Weights of a small image captioner.
Training: soap at rate 0.0022, 6300 steps, batches of 64.
Data: trained on small renderings of single solids in any pose, 395000 training examples, 1.0 epochs.
Rows from block 7 of the image encoder of a small image captioner, named by matrix and row number. Rows with one number within an expert belong to one neuron, the router's apart. Each number is 128 + 32 x the weight over its row's rms, rounded and kept within 0 to 255. All counts start at 0. After the name is the row's rms in percent of the matrix's.
After each expert's rows are labels from the 100 images, of 14976, where the router gives the expert most weight on average: "top examples" is what is common among them. Only what is clearly more common there than usual is listed. The data: small renderings of single solids in any pose.
# router: router (encoder.blocks.7.mlp.router.weight, 16x192, trained with AdamW), inputs 128-191
# up: expert up (encoder.blocks.7.mlp.up, 16x192x192), inputs 128-191
# down: expert down (encoder.blocks.7.mlp.down, 16x192x192, transposed), outputs 128-191

# expert 13
router.13 177 [209 171 170  82 165 152 157  92 157 108 147 132 125  96 120 174 160 112 206 137 192 113 117 163  97 109 131 102 178  82 159 221  96  90  88  77 115 144 126 112 130 159 116 183 111  77 120 170 139 104 103 113 119 117 165 114 117  96 123  40 169  76 103 117]
up.0 040 [ 72 123 154 135  95 128 127 219 129 124 140 122 132 118  89 126 133 123 105 119   2 100 125 112 139 147 139 217 110 139 137   0 140 111 149 186 104 110 123 126 105 134 128  21 121 220 152  85 133 135 147 149 127 158 139 129 187 129 153 164 113 122 103 126]
down.0 029 [222 127 185 165 128  11 158 131 101 134 136  57 167 144 102 123 162 142 107  88 123 138 199 124 108 179  98 120 153 150 136 112 107 138 165 143 143 192 160  98 150 153 156 130  87 153 134 127 171 117 120 112  94 136 114  86 115 133 100 194 179 115 134  41]
up.1 102 [ 84 157 168 138 128 145 126 147  70 143 147 128 141 138 106  75  99 124  95 109  96 138 200 116 125 134 116 146 134 171  74  77 150 167 219 118 162 134 216 128  85 188 102 109 132 127 176 142  86 131 141 136  86  89 182 135 133 144  82 128 132 141 122 136]
down.1 107 [ 21  89  94 135 130 138 149 128 143 165  77 147 161 142  30 101 129 129 138 136 108  96 112 132 143 128  70 123  80  31 126 104 118 122 119 131 160 156 116 170 120 122  95  41  97 107 148 120 153 125  88 102 129  65 138 151 179 102  99  82 143 133 162 116]
up.2 138 [131 105 127  86 104 193 170  73 130  98 142  77 186 168 135 141  95 108 133 149 133 167 107 109 106 171 109 174 174 130 129 141  82  98 131 128 120 225  78  98 119 185  74 111 173 121 181 136  82 137 129 173 176 177 187 134  95 139 101 120 140  86 115 120]
down.2 117 [ 80  93 134 137 103 123  96 170 164 124 131  99 128  78 130 113 117 158 160 107 120 137 126 133 157 172 132 115 161 108 146 119 133 191 132 101 126 134 128  61 142 104 145  57 115 154 100 136 148 168  83 125 139 100  71 138 172  71 128 109 151 137  74  99]
up.3 170 [128 100  75 158 126  30 162 124 128 113 121 166 119 127 108 129 138  79 133 125 105  65 170 117 245 120 132 123  70  97 141 112 148 165 118 128 115 178 142 151 132 107 146 135 118 137 126 117 121 202 110  96  71 127 107 117 112 174 191 189 117 121 173 128]
down.3 197 [ 82   9 109 114 103 138  93 121 154 141 113 139 147 100 158 116 143 138 132 130 124 130 128 155  84 137 113  96 105  83 115 104 121 209 143 133 117 127 124 195  96 141 218 143 110 122 134 117  67 123 104 113 107  87  92  73 130 117 135 116 119 143 137 112]
up.4 136 [ 96 145  95 135 144 114 118 161 112 163 151 166 144 135   2 129 122 118 122 128 134 104 102 144 124 149  81 113 182 131  96 110 183 131 119 154 124 119 141 155 127 135 145 138 115 106 116 131 133  43 129 133 110 104  53 127 165 162 146 124  92 191 105 129]
down.4 129 [ 58 107 132 122 126 199 105  93 131 115  35 206 124  76 109 127 126 140 129 104 112 158 129 149  95 124  32 146  76 118 145 126 131 158 133 151 119 132 161 129 165 129 137  74 109 138  94 145 102 175 160 182 147 109 186 136 116 122 129 130 128 152 150 106]
top examples: matte; yellow; cube frame

# expert 6
router.6 091 [190 167  76 180 165 115 157 134 117  90 131 111  99 196 181  98 158 158 130 114  89 146 106 163 179 181 160 141  98 123 138 102 106 111 111 154 127 113 105 123 159 133 121  77 166 143  96 138 122 185 108 128  44 140 146 142  79 128 131 205 116 109 203 150]
up.0 088 [143 139 126 100 121 151 112 155  40 113 114 159 134 137 119 159 186 126 153 100  98 145 180 151 144 150 162 144 152 130 139 155 131 129 122 125 128 121 119 146 129  69 154  90 116 159 124 114 123 131  54 183 119 127 141 101 138 103 130 160 109 125 110 131]
down.0 096 [144 134 155 163 148 135 141  73 166 131 179  80 121  81 159 164 113 105 113 164 144 100 111 128 127 132 150 160 129 143 148 183 120  81 133 125 119 103  95  84  99 146 151 166  73 119 107 255 110 147 111 174 101 139 133 147 182 158 129 121 107 153 108 132]
up.1 068 [135 153 132 138 138 124 174 113 140 131 153 100 125 135 117 112 128 150 144 163  65  56 117 128 161 132 155 127 137  64 128 127 164 107 178 126 124  81 122 190 127 136  89  77 105 122 118 126 104  95 127 108 104 149 129 149 166 172 140 254  93 134 155 175]
down.1 068 [ 98  84 200 106 143 143  88 129 199 143 122  41 107 127 147 163  42 117 123 250 125 171 132 133 118 132 125 147 111  99 117 124 172 122  98 120 111 125 154 130 127 133 140 112  78  86 123 215 132 123 107 131 144 120  95  92 194 142 137 108 175 157 130 118]
up.2 146 [127 128 114 171 109 125 117 130 103 160 101 122 133 126 112  61 102 122  73 150 215 129 117 155 114 172  75 178 111 114  54  64  77 107 127 171 121  87 131 151 126 141 152 118 106 114 135 149 118 123 136 132 169 150 124 135 120 124  62 145  93 213 123 106]
down.2 129 [ 86 116 123 130 135 185 103  36 130 137 129 131 128 130 139  83 132 104 156 188 143 130  97 131 140 111 131 128 159 112 146 106 103 136 160 179 104 140  97  73 161 148 125  23  93 102 130 141 165  60 245 111 107 124 101 115 162  91  67  72  86 107 105 146]
up.3 042 [125 143 149 128 175 141 124 162  78 161  70 156 108 133 115 126  25 119 169 128 156 114  99 143 131 210 169 168 146 166 133 138 147 100 184 184 133 128 107 105  69 130 101  30 128 190 158 125 166 117  82 228 201 114  71  72 144 140 134 139 114 126 128 132]
down.3 034 [124  95 121 114 142 130  89 161 100  99 125 106 118 109 130 147 128 133 151 127 128 129 174 152 141 134 131 116 196 172 113 112 127 105 189 123 128 146 126  51  80 123 140 208 167 127 147 126 191 255 183 163 132 131 129  96 199 100 118  91  94  76  95 128]
up.4 064 [156 105 163 185 119 129 130  78 143 191 106 154 130  36 114 129 129 138  91  82 170 127  60  97 113  94 121 125 110 149  59 146 119  99 141 150 157  67 159 167 121 167 134  92 119 124 125 123 124  80 136 147 195 106 112  62 128 124 124 177 125 127 141 153]
down.4 085 [127 143 140 145  94 154 146  82 132 135 158 111 127 116 149 112  45 194 142 244  94 148 118  84 151 127 115 127 161 140 175 155 118 132 118 166 127 121 116 122 136 179 101  54 121 106  96 124 125 110 130 152 114 136 106 137 146 127  85  79 127 126 115 126]
top examples: white

# expert 8
router.8 078 [153 175 172 113  95 133  87 151 123 220 171 134 133 129 141  84 145 132 118 148 136 102 122  68 110 141 194 109 152 105 154  78 154  76 185 113 129 146  96  84 116 185  86  72 113 115 164 156 116  96 141 157  80  89 138 121 205 113 104 101 149  40 174 140]
up.0 085 [129 107 136 131 152  70 123 162 201 123  94 127  81  95 141 145 139 123 171 135 127 152 114 164 180 116 147 142 127  76 126 174 146 141  84  56 100 197 171 101 112 142 106 150 145 116  75 169 129 163 128 150 156 100 105 109 141  42 110 161  91  66 126 146]
down.0 092 [134  98 122 123 119 139  86 127 123 119 131 112 135 125 136 103  42  97 102 130 123 123 157 160 118 143 157 117  41 153 144 135 127 102 122 128 102 125 141  68  91 152 194 198 152 214 216 132 111 120 130 157  82 105 158 125 173  84 132 169 130 145 133 155]
up.1 097 [116 153 143 163 155 170 119 152 178 142 128 127 192 119 124 114  79 124 156 109  61 143 151 130 183  78 180 122 112 196 143 117 193 122 115 118 106 132 167 141 109 130 106 129 130 113 124 142 169 167 110 107 140  75 101  89 127 118 176 128 130  96  99 158]
down.1 094 [107  53  83 132  98 113 165 128 124  79 118 128 129  85 133 135  93 136 141 102 118 118 141 128 168 127 129  58 133 122 143 142 158 151  83  91 130 133 141  35 109 108 124 255 215 142 142 128 107 138 120 117 125 147 110 131 200 108 148 196 131 116  94 142]
up.2 079 [136 143 133 133 145 135 171 139 129 111 134 113  99 116  69 147  81 127 178 118  80  85 118 123 117 135 141 140 123 137 148 129 148  80 114 153 119  96 107 141 105 102 129 111 149 173 131 173 158 119 101 144 197 122 114  54  86 111 169 176 130 155  76 128]
down.2 107 [117 151 164 103 107 121 129 141  98 145 113 225 129 181 145 106 127 103 118 168  88 132 118 123 136 122 168  77  98 202 114  78 131 178 129 111 138 134 113 114 129 162 183 193 128 162 197 127 127 116 145 133 116 148 110 135 126 111 158 134 155 134 128 203]
up.3 105 [104 124 150 160 118 183 105  90 159 100 164 156 164 168 126 161 196 128 146 126 111 154  85 116 123 157 177 120 116 125 209 110 167 162 140 134 151 126  64  78 141 139 192 109 129 189 117  92 114 158 139 115 122 142 156 148 129 123 129 144 127 113 136 149]
down.3 105 [123 116 125 111 106 131 125 138 140  46 182 126 135 150 139 198 118 138 115 109 126 117 137 127 149 126  61 141 109 127 184 178 124 202 139 127 120  84 118  58 142 129 139  76 172 142 115 123 160 148  95 113 151 133 131 122 195 156 145 127 111  90 196 128]
up.4 138 [106 151 105  93 144 152 111 129  83 157 132 140 156 114 142 116 121 142 116 129  84 100 157 117 120  98 137 124 106 124 100 107 168 100 121 167 153 114  58 165 143 123 168 111 133 127 116 132 128 145 144 133  88 123 130 171 131 141 132 120  76 178 121 155]
down.4 122 [114 137  77 153 123 159 100 147 120 120 155 210 131 191 152 143 124 107 116 125 133 130 121  97 115 126 124 120  71 128  92 123 128 152 132 114 104 163 204 129 168 162 107  36 157 142  82 145 116 134 138 162 106 117 125 164 132 180 129 139  92 117 129 120]
top examples: plain; disc

# expert 0
router.0 094 [ 90 132  71 194 118  97 109 148  97  82 150 118 138 175 137 122 136 103 135 135  95 120  97 117 164 121 135 134 137 180  95 133  94 143 173 125 199 108 137 138 159 163 156  94 209 150  97 105  83 138 190 125 144 138 125 123  90 162 145 165 137 134 135 144]
up.0 104 [154  82  79 137 121 110 145  59 132 136  92 137 113 129 110 126 177  89 153 137 124 113 204 185 117 137 140 203  99  75 110 147 128 119  99 105 105 130 123 160  85  92 129  96 116 163 120  98 166 199 101 180  82 143 122 129  74 115 133 150  77 128 113 152]
down.0 117 [ 87 136 126 145 117 189  92 154 157 109 121  40  99 168 116 140  99  64 153 231 130 141 135 136 142 165 135  64 125 163 140 120 145 202 142 113 131 140 138 100 209 124 107 132 115  93 128 138  93 122 129 141 126  80 121 146 138 111 142 128 165  84 124 138]
up.1 120 [165 218 108 115  68 132 120 135  66  95  72 191 138 135  84 133 102 126 133  61 131 159 115 138 157 102 114 106 135 131  85 225 120 118 111 150 160 129 158 141 100 128 131 159 150 138  57  93  91 105 139 172 130 111 127   5  63 142  73 126 109 126 144 104]
down.1 106 [ 60 140 147 123 229 104 126 119 168 133 150 114 112 130  65 116 136  79 130  93 139 162 162 138 224 152 118 139 145 155 178 104 129 126 191  85 134 140 113 186 130 120  95 163 205  82 169 131  95  97 157 112 137  91 100 175 163 128 126 113 143 132  80 114]
up.2 058 [133  89 180 131 133 129 126 141 145 128 125 128  96 110 129 180 114 140 173  65  97 111 173 183 211 131 143 130 139 132 139 142 219 137 103 138 109 123 124  83 112 105 140  60 133 144 116 148 173 117 112 144 160 126 133  69 159 104 176 135  50  18 164 186]
down.2 062 [163  95 125 144 145 139  48 110 135 103 118  49 160 123 118 142  66 139 105 149 113 164 117 109 111 128 129 207 139 191 120 222 108 175 128 165 116 113 119 102 127  84 141 127 118 137 143 118  83 123 119 218 143 127 157  72  96 148 156 147 117 130 146 102]
up.3 098 [142  65 131 130 120 129 144 110 157 124  93 121 122  98 132 111 195 131 142 137 122 129 128 125 130 107 178 154  93 105 139 158 105 127 106 133  76 112  66 133 131 123  98  27 136 149 106 146 126 127 101 117 161 129 173 154 126 165 201 152 142 126 119 118]
down.3 117 [139 117 145 132 132 110 125 152 139 193 156 132 115  62 128 174  79 176 176 126 115 113 126 110 140 136 126  81 148  74 217 166 101 117 106 104 134  79  85 144  87  92 136 115 115 121 153 106 166 110 156 115 126 165  98 141 199  78 192  94 136 127 129 113]
up.4 063 [138 125 139 160 117 182  86 119 110 169 100 158 130  99 109 121 126 110 118  81 135 126  95 115 137 135 153 144 123 128 100  91 142 112 127 142 116 123 137 139 121 106 159 108 127 181 151 137 124 126 115 197 120 114 142  34 148 127 160 146  80 145 114 187]
down.4 056 [143 128 145 123 133 120  61 185  99 135 129 157 152  98 129 150 113 137 172 105 133 115 122 140 240 153 172 104 126  97 137 194 104 129 175 124 160  78  52 114 136 127 144  67 145 126 160 118  76  88 131 167 131 118 136 127 125 117 127 178 132 108 183 115]
top examples: teal; metallic

# expert 1
router.1 075 [191 150  76  66 103 127 148 147  86 150  85 101 154 115 108 107 112 108 155 186 111 112  97 122 159 145 174 127 119 135 187 167 170 106 158 183 120 102 109 160 124 144  87   0 190 150 146 133 133  93  45 173 132 114 165 107 156  77 163 139 116 132 126 125]
up.0 102 [118 147 150 107 128 121  79 173 128 144 148 118 107 119 113  78  93  97 130 138 118 106 135 107 133 123 121 167 114 113 142  93 151 178 101 236 124 135 111 152 124  66  82  96 169 146 115 143 152 127  64 109  95 130 118 174 195 155 165 164 114 131 108 142]
down.0 129 [117 151 124 123 131 143  56 209 127 137 162 139 150 196 115 119 134 136 158 134 129 154 128 135 138 160 155  94 107 150 135 148 122 149 170  49 147 126 140 110  84 157 119 135 128  73 120 127 131 122 123 126 135 113 114 146 149 126 197 135 130 138 225 151]
up.1 037 [117 103 134  78 126 137  99 140 142 154  80 146  67 146 128 140 122  79 120 100 123 101 131 161 132 141 191 116 117 186  84 110 147  87 127  99 129 144 128 107 119 111 114   6  75 122 132 169 134 146 133 149 144 124 129 127 143  43 164 121 122 130 140 174]
down.1 028 [158  53 132 129 147 118 129 126 134 123  98 184 101 129  84 173 137 111 115 121 133 143 105 166  85 132 150 114 131 117 125 136 104 148 132  88 180 134 149 137 129 147 181 208 135 132 101 115  88 157 200 166 109  86 123 218 132 203 126 126  81 126 145  63]
up.2 123 [ 74 131 116 143 156 100 128 131 134 121  88 154 151  70 121 146  64 133 176 126  84 116 156 124 197 110 184 170 100  81  68 137 209 146  97 138 223 188 180 148 108 121  76  87  98 138 121  98 112 124  80 128 130  25 130 104 159 147 135 147 117 109  58 126]
down.2 131 [128 150 125 128 176 135 127 172 250 111  92  97 127 139 100 122 161 131 121 148 129 185 169 145 208 139 169  88 108 150  45 133 137 129 123 142 142 134 209 116 118 135  95 151 128 152  83 104 128 122  46  87 147 133 120 131 162 133 122 135  70 116 143 121]
up.3 111 [192 106 108 127 126 119 178 116 126 110 150 116 121 149 157 118 119 149 152 209 160 119  92 125  50 126 134 108  98 161 146  97  72 142 131  84 133  89 120 106 150 152 123  78 105 139  93 128 117  93  78 124 151 144 159 116 122 151 201 160 176 136 170 115]
down.3 125 [155 168 134 139 128 125 125 137 139 143 135 139 125 130 125  85 133 173 179 146 144 114 136 138 151 124 182 122 110 121 128 220  52 159 200 103  62 101 155 133  98 142 113 255 131 111 151 117 130 104  86 132 135 113 137 134 161 119 206 136 106 121 136 118]
up.4 063 [149 137 131 184 124 167 110 135 110 127 131 174 121 150 126  90  83 141  93  38 129 128 105 123 147 118  52 201 128 134 124 112  68 130 126 114  96 138 112 130 125 128 131  37 163 158 157 172 128 105  95 164 156 136 134 110 159  88 126 124  84 128 143 228]
down.4 053 [100  57 141 123 184 195 164 175  88 157 124 147  99 139 128 119 144 100 150 117 141 124  23 113 127 157 136 134 134 159 127 128 110 136 125 122 155 104  86 137 146 176 147 192 156 128 158  96 117 131 141 173 138 110   0 140 101 153 124 140 132 143 128 108]
top examples: metallic; white

# expert 15
router.15 092 [122  83  88 156 107  89  96 133 138 121 145 107 125 151 141 147  67 107 133 106  27 121 124 131 161 172 202 104 128 133 113  64 141 101 120 138 171 144 135 116 119  56 121  95 220 156 183  88  94 151 138 135 165  61 123  95 125  89 137 144  84 128 164 143]
up.0 068 [127 113 126 117 100 123 137 119 163 147 125 120 117  44 138 134 165 138 100  86 157 150 154  98 147 111 170 255  92 120 121 113 113 140  67 165 135  88 170 164 132 105 119 124 121 119 127 127 196 172 121 115 149 199 106 122 125 148 150 139 120  70 135 150]
down.0 083 [179 193 165 133  82 126 138 142 135 118 128 140 128  72 135  87 156 122  59 140 125 151 123 134 149 134  98 123 130 113 115 116 117 101 181 107  91  94 156  98 142 121 205 172 156 123 116 178 110 127  40 170 116 151 119 136 157 128 143 131 132 134 120 131]
up.1 070 [122 136 132  48 130 190 104 125 176 125 146 178 155  84 170 116 194 122 119  65 118 167 135 128 144 111  99 147  81 152 151 140 146  99 118 199 129 109 108 143 144 152 160 166 140 126 150 131 172 158 138 125  86 126  69 114 158 161 142 101 105 133 119 132]
down.1 076 [133 181 117 133 156 131  90 157 130  42 167 121  88 133 143 125  96 101 107  88 121 175 225 114 150  70 127 118 117 126 127 174 118  86 139 122 105 140 114 113 125 110 163  65 175 141 156  65 133 124 104 132 137  99 142  82 159 157 155 173  95 150 114 139]
up.2 154 [ 57  51 124 144 115  96 183 106 135 129 105 142 190 120  71 146 101  61 143 139 103  69 108 115 115  95 118 154 126 154 136  72 133 123 131 139 157 164 108  48 123 113  95 103  86 210 161 114 127 121 125 125 131 132 111 113 159 157 129 128 137 144 120 161]
down.2 113 [124 122 104 140 151 125 111  70 121  92  95  84 130 137 122 128 106 125 125 118 123 153 154 117 191 115 116  72 153  52 129  96 133 121 130  81 166 121 114  96 160  67 125 126 114 128  89 115 123 123 144 134 139   0 128 126 157  72 116 131  29 161 158 109]
up.3 030 [163 126 132 129 134  97 137  94 206 153 162  91 101 110 139 114 131  83  76 120 122 157 111  92 107 129 117 173 102 111 105 125  86 120  99  88  95  97 143 142 126 154 117 142 147  77 187 174 120 134 169 103 190 157 131  77 117 119 162 108 107  61 130 122]
down.3 030 [185 144 108 174 124 138 190  96 149 119 118  93  98 111 141  99  87 151 120  90 146 127 110  72 191 149 170  88  71 130  85 116 101 132 110 146  62 120 149 117 150 113  90 243 126 130 150 143 112 115 107 131 165 102 132 120 135  87 155 170 137 114 157 144]
up.4 079 [163 103  70 114 128  89 140 110 128 165  77 101  55  92 158 114 132 122  93 130 154 105 153  71 133 191 125 173 139  76  51 122  84 117 106  96 121 153 140 193 106  94 135 125 193  99 104 163 177 108  77 107 142 115 138  94 103 106 122 146 123 111 149  92]
down.4 077 [125 156 160 112 135 140 133 158 157 102 135 122 128  89 125  94 134 121  77 151 115 147 135 126 122 116 105 126 125 150 114 121 113  88 126 109 105 108 146  63 149 119 121 146 146 135 126 219 132 138 121 133  63 118  52 119 132 118 185 144 106 167 109 127]
top examples: purple

# expert 2
router.2 095 [136 143 127 115 154 151 114 189  97 183 120 125 122 118 128  87 150 154 108 131 107 113 115 117 141 134 145 103 143 100  95 120 192 108 121 145 129 141 151 186 112 108 108 149 111 152 169 131 168 142  70 149 164 129  64 139 180 139 109 168  95 156 154 155]
up.0 194 [205 144 134 139 127 123 190 128 118 122  76 140 178  98  98 128 121 153 146 111 146 178 115 129 155 123 127  38 117 139 118 161 132 151 166 163 162 239 117 119 157 146 104 132 143 132  45 131  94 126 126 139 161  87 145 124 147 101 130 155 104 130 106  63]
down.0 161 [126 103 151 129 128 119 135 126 120  86  78 159 132  93 140  95 129 139 165 176 121  92 101 125 155 157 116 135 130 116 134 145 112 138 124 130 113 129 168 121 129 119 148 168 173 157 103 142  48  73 108 123 134 133 133 121 125 118 141 121 125 127  93 108]
up.1 112 [132  82  64 166 147 129  62 150 120 182 128 143 125 116 117 100 124 111  68 102 154  71 136 129 134 106 128 129  61 123  60  97  75 153 111 128 143 126 188 160 139 134 106 137  75  87 142 130 128 118 119  99 133 129 127 121 164 117 144 131 127 111  51  94]
down.1 148 [124 117 128 152 127 131 132 127 189  89 132 100  81  95 114 123 152 136 206 172 131 126 132 155 129 143 145 127 172 196 134 125 127 163 104 125 172 163 114 122 114 125 129 124 153 196 125 129 114  51 130 147 133 136 143  64 148  49 149 128 132 134  29  81]
up.2 129 [ 53  51 112  95 155 117 120 130 128 162 126 127  98 139  84 146  83  90 102 141 164 110 111 126 128 140 136 158 134 134 105 115 116  77 110 123 165  67 137 156 102 143 151 124 127 115 203 127 122 163 167 130 128 115  89 146 134 216 154  78 157 141 138  29]
down.2 148 [110 175  62 126 139 157 123 182 189 124 149  65 114  95 124  94 110 154 173 162 138 109 183 195 133 128 126 111 182 190 127 139 103 177 126 180 192 226 118 138 124 136 127 151 177 188 160 110 153  67 123 149 137 143 119 101 129  63 157 142 117 128  44 128]
up.3 055 [128 128 124 128 125 120 179 123 128 128 109 128 255 139 128 128 128 128 122 128 129 120 129 128 128  99 122 155 146 128 127 128 128 115 128 128 128 122 128 128 128 128 128 128 149 169 142 128 128 122 128 255 128 131 128 128 102 179 128 104 128 128 128 128]
down.3 049 [144 128 126 128 128 128 130 123 128 133 128 128 133 128  82 128 128 128 128 128 128 128 128 132 128  85 128 128 138 128 128 129 134 128 118 128 131 128 128 128 128 128 128 255 141 128 128 128 128 128 128 128 128 128 128 128 128 128 128 123 128 128 128 128]
up.4 014 [128 128 128 134 128 113 128   0 127 108 128 128 128 143 128 128 128 128 182 128 128 128  91  68 128 128 129 128 202 128 128 128 128 128 128 128 142 128 128 127 128 128 128  77 128 128 128   0 128 128 128 128  95 128 129 128  38 128 128 128 128 124 255 128]
down.4 008 [128 128 128 128 128 128 128 128 141 128 128 128 128 128 128 128 128 164 128 128 129 128 128 128  48 128 128 128  77 128 163 128 128 128 128 128 128 128 255 128 128 128 128 128 236 128 128 128 128 128 128 128 128 128 128 128 128 128 128 128 128 128 128 128]
top examples: plain; glossy; orange

# expert 12
router.12 073 [103 121 120  69 132  59 139 121  94 158  98  80 119 145  91 123 151  80  67 179 123 104 128 124  89  96 122 103 122 164 104 104 117 122 182 125 130 167 159 127 119  77 125  62 141 156 181 128 142 101 118 133 100 149 188 179 155 169 109 111 178 130 121  82]
up.0 105 [173 156 133 132 104 115  96 130 160 142 164 118 107 110 204  95 164 133 138 120  54 159 159  85 123  93 198 157 138  89 153 133 104 143 125 137 127 133  57 143 128 123 206  80 161 178 100 134  89 143 101 117 112 135 163 133 127 156 161 196 119  89 133 110]
down.0 117 [117 110 121 156 101 138  77 137 133 149 133 137 154 194 150 141 128 162 145 105 126 142 151 126 151 215 184 121 123  78  53 155 115 130 135  41 114 111 166 129 138 125 145 122 112 156 135 126 133 121 125 120 154  85  76 164 147 132 253 135 131 138 208 157]
up.1 125 [130 156 101  95 117  81 128 108 116 137 102 115 148 161 123 137 130 114 198 162 181 170 122 167 115 128 130 142 103 131 111 125  94 132 141  71 127 138 121 163 130 109 135 100 100 106  82 117 130 121 115 133 122 142 122 128 109 145 117 163 128 120 123  80]
down.1 142 [123 220 184 192 116 134  96 129 132 172 182 143 165 104 133 145 159 107 159 145 130 141 121 152  98 138 165 116 172  69 100 124 148 122 115 167 155 134 122 112 128 121 126 121 131 133  83 118  94  50  98 130 165 133 125 121 169 120 128  74  99 121 168 132]
up.2 076 [165 132 125 137 121 153 105 161 107 153  95 136 101 117 180  45  93 135 152  71 106 124  71 105 159 127 161 138 114 159  95 122 152  66 126 143 111  96 114 152 130 188  99 116 136 155 105 126 130 155 126 142 122  91  30  79 150 112 103 153  57 139 197 125]
down.2 078 [ 96 215 113 130 122 100 104 175 120 155 163 122 155 130 152 120 186 157 107 111  98 128 171 114 153 135 111 123 136  70 143 133 126 127  80 149 128 131 105  95 197 120 102 134 154 149 127  95 163 127 204 156 107 112  66 132 118 146  15 115 101 137 138 143]
up.3 080 [139 111  87 197 154 121 117 133 124 138 109 110 107  92 144 107 137 133 139 128 135 136 168 107 139 113 128 115 108 107 122 174 110 141  95 123 123 171 155 151 155 105 161 132 122 127   0 129 158 167  85  90  95 141  78 167  83 129 112  98 130 102 179 125]
down.3 089 [164  73 123 143 121  88 192  97 124  57 103  83 149  88 144 122 107  57 141 186 183 148 156 129 155 130 196 126 129 126 101  94 119  83 117 111 109  99 136 121 109 110 135 159 210 119 104 124  92 170 116 128 128 127 125  92 121  40 162 148 139 123 176 152]
up.4 046 [142  83  83 134 104 104 145 141 145 140  32 123 141  55  64 104 139 115 128 100  93 176 158  86 167 109 125 140 142 124 110 185  95 102 111 105 132 148 133 135 159 154 143 127 197  89  85 174 134 142 117 136 179 133  75 111 103 130 117 138 147 109 177  99]
down.4 046 [185 156  90 101 125 184 165 121 109 101  83  93 137 136 154 159 126 135 180 120 112 175 157 118 110 146 144 105 155 109 118 133  83 113  47 218  81 115 122  96  58 120 153  92 176 106 108 141  95 181 126 137 115 154 104 128 121  84 178 173 123 128 113 119]
top examples: grey; white